{"arch": "vgg", "model": "image classifier", "targets": ["order"], "activation": "elu", "kernel_size": 3, "optimizer": "adamw", "lr": 0.0016, "eps": 1e-08, "grad_clip": 3.0, "lr_schedule": "wsd"}
Rows from block 6 of a small image classifier, named by matrix and row number. Each number is 50 + 15 x the weight over its row's rms, rounded and kept within 0 to 99. All counts start at 0.
Before each channel's rows are labels from the 100 images, of 14848, where the channel reaches its highest value: "responds to" is what is common among them. Only what is clearly more common there than usual is listed. The data: rosettes with rotational symmetry. In brackets: how many of the 100.
# conv: 3x3 conv, stride 2 (model.blocks.6.conv.weight, 256x128x3x3, each kernel summed), inputs 64-127

responds to: ten-fold (48); nine-fold (34)
conv.181:68 53 39 60 69 35 53 50 54 39 47 83 39 30 54 58 42 63 41 41 54 57 27 28 29 56 54 38 25 48 46 25 27 46 49 56 26 37 45 51 64 38 49 54 53 41 27 64 47 48 73 66 38 53 42 44 65 49 54 57 48 63 18 29

responds to: seven-fold (39)
conv.76:61 39 37 42 50 67 48 31 47 55 83 63 25 63 48 38 25 35 31 55 75 63 48 41 40 57 54 49 52 44 49 22 51 47 38 36 34 13 66 63 32 29 67 53 36 30 38 60 50 66 51 46 30 69 45 54 42 84 70 31 73 31 44 69

responds to: five-fold (37)
conv.221:74 47 41 58 50 38 49 45 41 35 52 53 47 69 45 46 44 34 18 36 57 46 51 21 42 99 38 58 35 35 43 55 51 30 30 40 40 42 49 54 54 42 37 66 49 30 39 32 07 70 21 42 28 58 80 35 51 47 38 34 50 25 27 30

responds to: off centre (68); cool (44)
conv.159:45 39 46 57 24 44 31 36 55 54 26 33 68 57 31 29 45 47 51 75 32 24 45 50 51 33 70 24 44 16 30 39 41 36 37 43 56 52 43 63 40 29 54 08 27 51 42 77 34 57 42 64 67 28 46 23 46 38 35 58 31 68 81 34

responds to: eight-fold (71)
conv.234:44 47 62 35 67 68 32 54 51 67 55 59 20 46 28 63 24 51 37 52 62 56 48 27 66 52 51 39 51 46 50 79 77 69 49 21 40 37 80 64 43 51 67 62 53 39 36 42 27 69 49 46 43 60 50 37 39 51 54 55 43 32 27 50

responds to: ten-fold (74)
conv.55:52 39 46 57 66 23 52 59 42 39 41 49 81 58 35 68 58 35 29 66 24 56 32 24 29 60 42 29 43 35 39 62 77 53 44 41 38 36 35 72 61 40 47 41 26 31 39 37 20 51 55 47 41 59 88 50 60 53 39 26 30 33 47 37

responds to: eight-fold (50)
conv.194:41 29 45 48 57 27 53 44 38 37 32 34 44 31 47 12 55 59 39 38 32 37 51 34 33 23 62 37 32 47 36 36 35 57 48 38 39 29 27 69 41 48 57 47 19 50 40 83 58 32 54 55 41 42 40 35 38 36 44 37 42 53 46 24

responds to: eight-fold (41)
conv.134:66 38 55 58 53 39 63 44 88 43 52 44 40 28 53 57 44 28 46 43 37 68 32 81 39 38 68 25 47 34 35 59 63 33 69 69 38 36 37 58 54 17 68 43 33 25 34 35 18 52 61 40 50 49 69 32 47 56 45 38 33 66 77 39

responds to: three-fold (58); dark (32)
conv.33:50 52 65 69 48 53 44 56 64 63 54 25 74 57 42 29 52 29 63 55 49 49 46 64 56 34 76 20 59 43 60 42 55 34 65 63 57 45 47 64 54 39 65 09 31 81 52 59 43 54 32 38 99 45 57 18 53 57 50 48 23 79 75 55

responds to: seven-fold (30)
conv.95:20 53 55 47 63 63 31 59 21 54 45 55 34 24 33 60 37 28 49 39 42 75 39 70 63 48 69 55 61 80 69 48 38 58 52 24 44 47 63 22 52 55 40 65 60 40 67 57 43 15 49 61 69 55 45 46 49 56 76 56 48 22 38 58

responds to: nine-fold (49)
conv.222:53 26 51 62 54 42 62 81 46 63 36 56 49 70 56 43 48 56 36 41 42 51 49 38 44 73 60 40 31 34 22 63 55 40 36 29 36 34 41 37 23 27 19 37 18 56 34 79 31 36 46 36 50 43 78 42 29 47 53 26 22 54 36 40

responds to: four-fold (35)
conv.18:82 29 15 45 60 26 45 23 69 39 45 41 61 48 48 82 39 36 24 56 44 61 42 35 29 36 44 49 31 45 41 70 62 56 58 69 41 56 36 65 52 48 49 35 69 37 46 38 08 83 50 36 40 61 67 36 45 44 58 33 46 54 53 42

responds to: ten-fold (68)
conv.248:62 53 19 61 56 33 42 37 55 23 54 36 51 44 29 78 61 45 20 44 45 41 37 49 38 56 39 35 28 38 44 68 98 53 52 48 39 64 32 78 79 52 56 33 41 38 42 53 16 75 38 36 46 71 50 31 53 67 42 30 40 34 62 50

responds to: three-fold (39); cool (37)
conv.245:56 66 52 65 58 78 58 50 69 48 66 50 51 40 34 33 63 34 20 48 72 53 49 46 64 17 25 79 48 58 56 34 60 31 90 51 40 56 70 53 59 65 55 56 74 81 62 92 43 54 26 56 15 53 43 48 52 58 75 55 76 43 60 59

responds to: warm (45)
conv.52:41 55 65 55 74 56 50 62 49 57 62 70 21 57 31 83 58 40 53 39 61 49 48 41 58 38 39 48 42 42 57 61 78 37 87 33 28 56 58 46 67 65 47 50 66 59 39 71 37 64 56 42 26 49 51 51 47 51 54 50 23 39 28 55

responds to: off centre (79); three-fold (48)
conv.172:63 42 40 56 46 51 68 57 75 39 50 42 78 49 65 30 86 26 19 56 56 53 55 36 40 64 39 91 46 62 68 46 36 23 45 71 41 49 45 48 45 61 57 48 45 43 53 51 39 54 27 52 33 48 57 38 56 52 61 38 85 48 61 51

responds to: seven-fold (42); eight-fold (37)
conv.171:76 72 48 61 45 44 70 49 36 40 27 58 66 32 44 44 62 46 35 18 28 56 35 32 62 59 49 51 52 29 37 33 26 57 28 49 49 23 49 49 51 35 32 50 50 46 32 69 53 56 59 69 45 44 67 43 50 39 64 64 55 47 43 27

responds to: seven-fold (36); nine-fold (30)
conv.206:53 53 52 55 65 47 48 35 68 48 52 51 48 28 10 40 46 31 21 35 49 43 52 38 47 22 55 61 48 45 50 42 64 32 62 56 23 14 46 78 54 42 57 61 63 37 28 79 34 66 37 54 24 42 38 58 47 41 52 57 78 39 44 30

responds to: seven-fold (31); eight-fold (30)
conv.83:52 66 25 66 35 48 20 22 60 39 47 52 60 48 36 70 48 74 17 35 58 44 66 26 42 55 47 51 44 42 29 56 63 51 58 58 50 52 50 77 62 38 52 45 25 26 49 68 28 81 50 50 61 49 46 66 42 55 37 53 54 46 36 46

responds to: off centre (70); three-fold (34); vivid (34)
conv.168:53 45 49 66 63 48 47 63 55 36 62 41 53 43 61 52 41 57 48 51 65 49 66 38 55 12 45 67 47 49 53 37 58 38 77 54 31 42 39 69 45 52 56 40 47 71 52 64 87 61 68 34 52 42 51 65 45 55 52 42 73 89 43 37

responds to: six-fold (44); seven-fold (39)
conv.100:64 25 29 49 73 25 34 29 58 32 41 47 59 42 42 31 45 20 53 61 31 59 17 69 30 75 29 44 14 41 60 36 70 41 48 52 32 57 23 70 60 55 41 46 65 54 42 47 08 51 59 37 33 40 31 30 47 43 51 57 30 41 64 60

responds to: nine-fold (54)
conv.188:58 67 48 46 57 48 34 42 62 42 43 28 73 69 33 44 60 56 54 42 51 31 38 18 53 63 35 31 41 21 48 54 79 46 59 59 30 66 49 96 63 64 75 46 35 50 47 58 35 68 32 46 23 47 40 52 41 44 33 44 27 31 54 50

responds to: ten-fold (56)
conv.165:73 60 63 63 54 49 57 60 52 39 49 66 51 74 42 53 41 51 23 37 45 59 60 19 62 96 54 56 49 44 35 41 59 53 28 50 53 44 59 59 75 42 28 85 32 27 49 49 32 65 69 41 34 62 75 93 51 51 48 41 70 55 32 37

responds to: seven-fold (32)
conv.178:66 71 52 48 35 67 38 33 58 71 55 33 61 52 54 48 43 67 38 29 69 41 50 27 66 44 58 29 53 29 41 73 48 32 43 64 29 71 79 88 62 56 76 22 19 36 54 20 53 72 35 45 58 59 49 42 41 63 40 57 35 47 42 52

responds to: three-fold (42); four-fold (34)
conv.63:66 28 30 55 64 31 44 40 76 28 49 43 59 46 54 50 57 32 12 71 50 50 48 29 19 30 42 63 31 50 43 47 51 50 66 66 41 52 35 63 44 58 52 37 74 54 50 67 03 71 46 42 24 51 56 34 51 45 59 36 63 60 51 38

responds to: off centre (64); three-fold (45)
conv.226:78 44 25 53 57 33 60 38 72 40 50 41 31 29 55 66 55 36 24 42 52 63 34 39 32 46 38 68 36 55 55 74 49 49 42 51 37 46 39 49 64 49 60 50 76 21 53 18 17 63 36 38 23 64 41 29 52 52 57 29 59 31 55 51

responds to: six-fold (39)
conv.144:17 62 52 57 65 52 27 42 30 44 48 24 61 53 46 32 46 36 44 52 50 39 34 67 45 48 50 45 52 58 78 49 54 44 43 37 47 68 39 44 68 70 53 23 50 87 75 50 34 25 27 44 76 54 39 15 57 54 59 50 33 60 49 77

responds to: off centre (78); three-fold (40)
conv.199:71 46 40 56 39 45 59 49 74 50 50 26 60 55 82 40 54 35 19 46 54 57 49 35 42 58 54 63 49 49 58 62 42 24 43 65 36 61 52 58 46 54 59 31 40 36 50 42 10 73 14 48 34 61 65 14 57 54 60 45 54 51 57 43

responds to: nine-fold (53)
conv.182:43 28 64 49 62 25 54 70 53 33 48 55 56 42 38 34 58 20 21 59 20 54 27 61 29 68 48 46 58 39 47 24 42 40 36 48 39 18 22 37 41 42 42 58 51 39 38 57 15 25 71 57 26 48 71 40 63 47 40 51 47 44 55 33

responds to: seven-fold (56); nine-fold (30)
conv.153:51 62 56 41 48 37 39 42 54 45 39 63 36 58 23 46 38 59 40 62 45 52 41 60 43 72 79 27 50 36 41 49 64 54 53 45 32 20 49 60 60 32 60 68 30 16 46 53 46 46 52 39 45 51 74 66 39 47 49 65 23 38 45 36

responds to: cool (40); four-fold (33)
conv.151:57 58 56 55 29 52 58 56 65 43 43 25 78 36 41 45 55 48 03 58 51 40 32 38 45 50 58 34 47 07 54 53 55 28 45 71 40 56 57 74 55 52 82 48 12 25 52 61 33 69 17 58 29 52 58 38 46 50 44 48 40 43 73 52

responds to: three-fold (33)
conv.191:77 38 44 36 61 42 61 55 64 32 59 47 58 45 54 22 28 30 13 75 66 62 45 27 42 36 47 56 52 51 47 31 50 59 53 57 50 58 45 59 42 65 44 56 82 77 64 68 00 50 51 40 01 48 57 44 56 40 55 48 62 60 48 49

responds to: nine-fold (44)
conv.75:68 81 62 49 48 53 61 33 46 40 56 57 75 35 40 39 47 50 25 62 45 49 34 33 63 53 43 17 74 12 35 50 48 38 44 58 33 40 56 79 56 29 55 29 27 17 54 50 49 68 51 41 33 61 87 50 54 52 34 55 26 51 44 43

responds to: three-fold (43); vivid (42)
conv.70:54 55 47 49 70 54 46 59 59 59 55 49 52 58 62 64 53 48 66 49 56 47 68 36 58 31 53 57 47 56 71 66 65 22 71 48 07 52 52 86 55 56 82 21 29 54 50 40 96 60 52 31 51 58 42 44 42 59 44 38 61 54 51 47

responds to: seven-fold (74)
conv.84:66 24 32 54 58 50 38 26 65 32 55 76 28 55 51 68 38 34 37 51 43 69 25 45 26 60 26 30 49 17 25 41 57 43 54 52 35 30 38 60 40 37 69 68 61 42 16 70 28 85 64 37 45 61 49 49 63 67 42 34 42 45 44 41

responds to: six-fold (34)
conv.51:61 29 26 50 60 27 44 35 58 33 42 49 48 69 39 74 45 52 49 39 32 35 48 33 37 62 28 36 38 35 31 58 53 28 48 51 32 47 29 71 37 37 35 38 25 34 29 29 69 78 61 30 58 38 49 37 41 42 19 19 39 63 23 36

responds to: three-fold (76)
conv.176:57 60 56 45 53 63 56 51 64 48 53 47 61 37 48 31 55 41 31 57 66 51 55 41 59 33 42 65 58 52 65 50 41 01 65 51 10 48 60 66 54 62 83 35 28 40 63 71 64 53 21 45 27 45 49 44 44 54 59 52 73 47 55 51

responds to: ten-fold (55)
conv.119:58 34 77 33 56 23 70 83 46 52 49 52 87 30 72 57 45 61 39 66 49 49 53 36 55 55 28 43 53 32 33 49 27 47 31 46 18 59 43 43 35 48 41 49 29 36 65 54 62 33 54 63 48 34 76 50 59 55 55 19 59 77 52 38

responds to: three-fold (58)
conv.223:62 46 44 48 50 41 47 44 33 38 46 60 55 46 40 46 58 41 07 22 48 61 41 16 35 81 46 68 47 50 51 59 49 53 26 30 60 49 48 42 49 51 26 93 55 38 50 34 10 48 37 47 26 46 64 60 53 49 62 51 71 17 32 31

responds to: cool (39)
conv.19:78 67 52 68 39 65 54 40 77 65 70 65 36 72 42 67 68 33 60 52 36 47 36 74 67 49 46 38 63 38 32 45 38 38 58 66 39 30 74 40 59 20 57 34 67 34 23 28 64 79 64 51 55 56 53 30 57 62 41 58 30 62 53 54

responds to: warm (42)
conv.22:32 63 58 57 76 58 30 55 37 51 56 48 17 57 27 69 48 46 38 41 60 42 49 22 60 49 47 48 40 43 59 61 83 39 84 27 22 44 60 58 77 65 44 46 38 48 47 65 24 62 41 44 29 60 46 41 36 58 48 52 25 29 28 58

responds to: five-fold (35)
conv.79:59 58 60 71 84 54 58 55 42 47 64 61 36 55 56 63 36 53 47 34 54 81 40 38 57 54 44 56 50 71 55 58 63 87 48 43 69 37 52 51 57 50 22 81 66 66 47 56 58 54 75 61 51 43 59 60 57 53 70 53 54 48 42 40

responds to: eight-fold (61)
conv.107:54 29 62 59 57 39 78 55 63 64 71 68 19 44 89 71 54 61 41 46 61 51 47 59 64 38 61 36 39 76 41 63 47 53 58 48 62 65 64 36 34 65 46 38 37 61 65 64 69 67 52 44 65 23 47 34 40 55 79 40 53 70 47 62

responds to: four-fold (33)
conv.103:45 44 60 63 70 52 40 43 28 46 62 54 43 82 28 00 57 45 38 38 63 53 49 38 50 80 48 64 36 57 69 49 60 55 38 23 60 54 52 55 56 71 22 80 50 74 52 56 27 34 42 50 36 46 53 56 40 52 65 44 61 33 43 42

responds to: six-fold (63); cool (38)
conv.150:41 59 51 61 26 50 31 51 58 55 55 48 64 48 37 10 39 54 32 45 72 52 52 50 48 16 49 34 42 31 38 20 48 30 63 51 52 48 47 66 59 48 76 51 53 62 52 99 27 50 16 43 49 53 67 62 38 49 55 39 53 62 61 53

responds to: three-fold (36)
conv.25:60 49 57 60 56 47 65 59 64 43 65 42 57 42 62 28 37 50 00 51 68 75 55 24 48 59 50 67 51 62 50 45 59 93 33 55 89 63 53 55 55 62 43 95 63 65 63 52 23 37 55 49 29 55 68 78 51 51 66 43 68 43 65 55

responds to: seven-fold (45)
conv.102:57 41 58 34 58 63 60 50 74 37 73 58 12 48 63 70 48 44 55 48 68 45 58 48 57 35 28 69 40 66 35 57 72 27 68 63 05 42 57 61 25 47 35 24 62 36 43 65 61 62 63 45 33 40 45 38 45 55 51 38 52 60 43 66

responds to: ten-fold (60)
conv.249:64 48 48 42 65 49 40 42 65 40 47 58 44 23 20 83 44 42 29 30 43 39 42 42 44 44 29 45 48 36 37 64 77 27 67 47 27 35 50 79 46 45 59 38 43 29 39 35 12 73 46 46 58 59 47 24 58 49 39 47 49 37 51 49

responds to: three-fold (50); warm (38)
conv.142:49 52 58 51 71 51 39 58 66 55 50 48 76 28 29 36 59 17 44 55 51 52 54 42 56 25 41 54 51 33 65 39 57 17 70 47 14 42 52 86 48 60 72 38 40 48 43 64 69 63 64 42 44 47 46 47 50 47 52 54 66 55 66 32

responds to: vivid (36); three-fold (29)
conv.109:42 52 58 56 45 50 60 56 52 47 55 35 90 34 59 41 74 29 49 34 49 53 31 57 52 20 58 59 52 41 61 40 55 44 53 66 66 74 52 45 50 63 34 39 82 90 50 66 36 47 51 38 75 49 71 47 57 47 51 49 47 69 68 52

responds to: seven-fold (33); eight-fold (32)
conv.54:58 56 56 69 37 52 76 67 42 40 50 48 54 47 69 77 59 24 46 40 32 55 18 65 63 62 41 44 67 35 38 21 12 55 49 46 53 42 53 10 41 51 35 45 79 72 48 70 57 39 58 48 66 47 47 34 64 51 60 63 29 65 56 42

responds to: ten-fold (54); eight-fold (30)
conv.92:66 71 58 56 68 58 45 44 45 62 38 55 61 61 47 23 51 52 63 27 59 60 57 29 62 38 44 31 57 43 52 46 55 53 59 36 39 49 59 75 64 49 61 28 01 56 47 56 73 49 68 38 62 56 48 47 42 53 51 50 41 59 60 43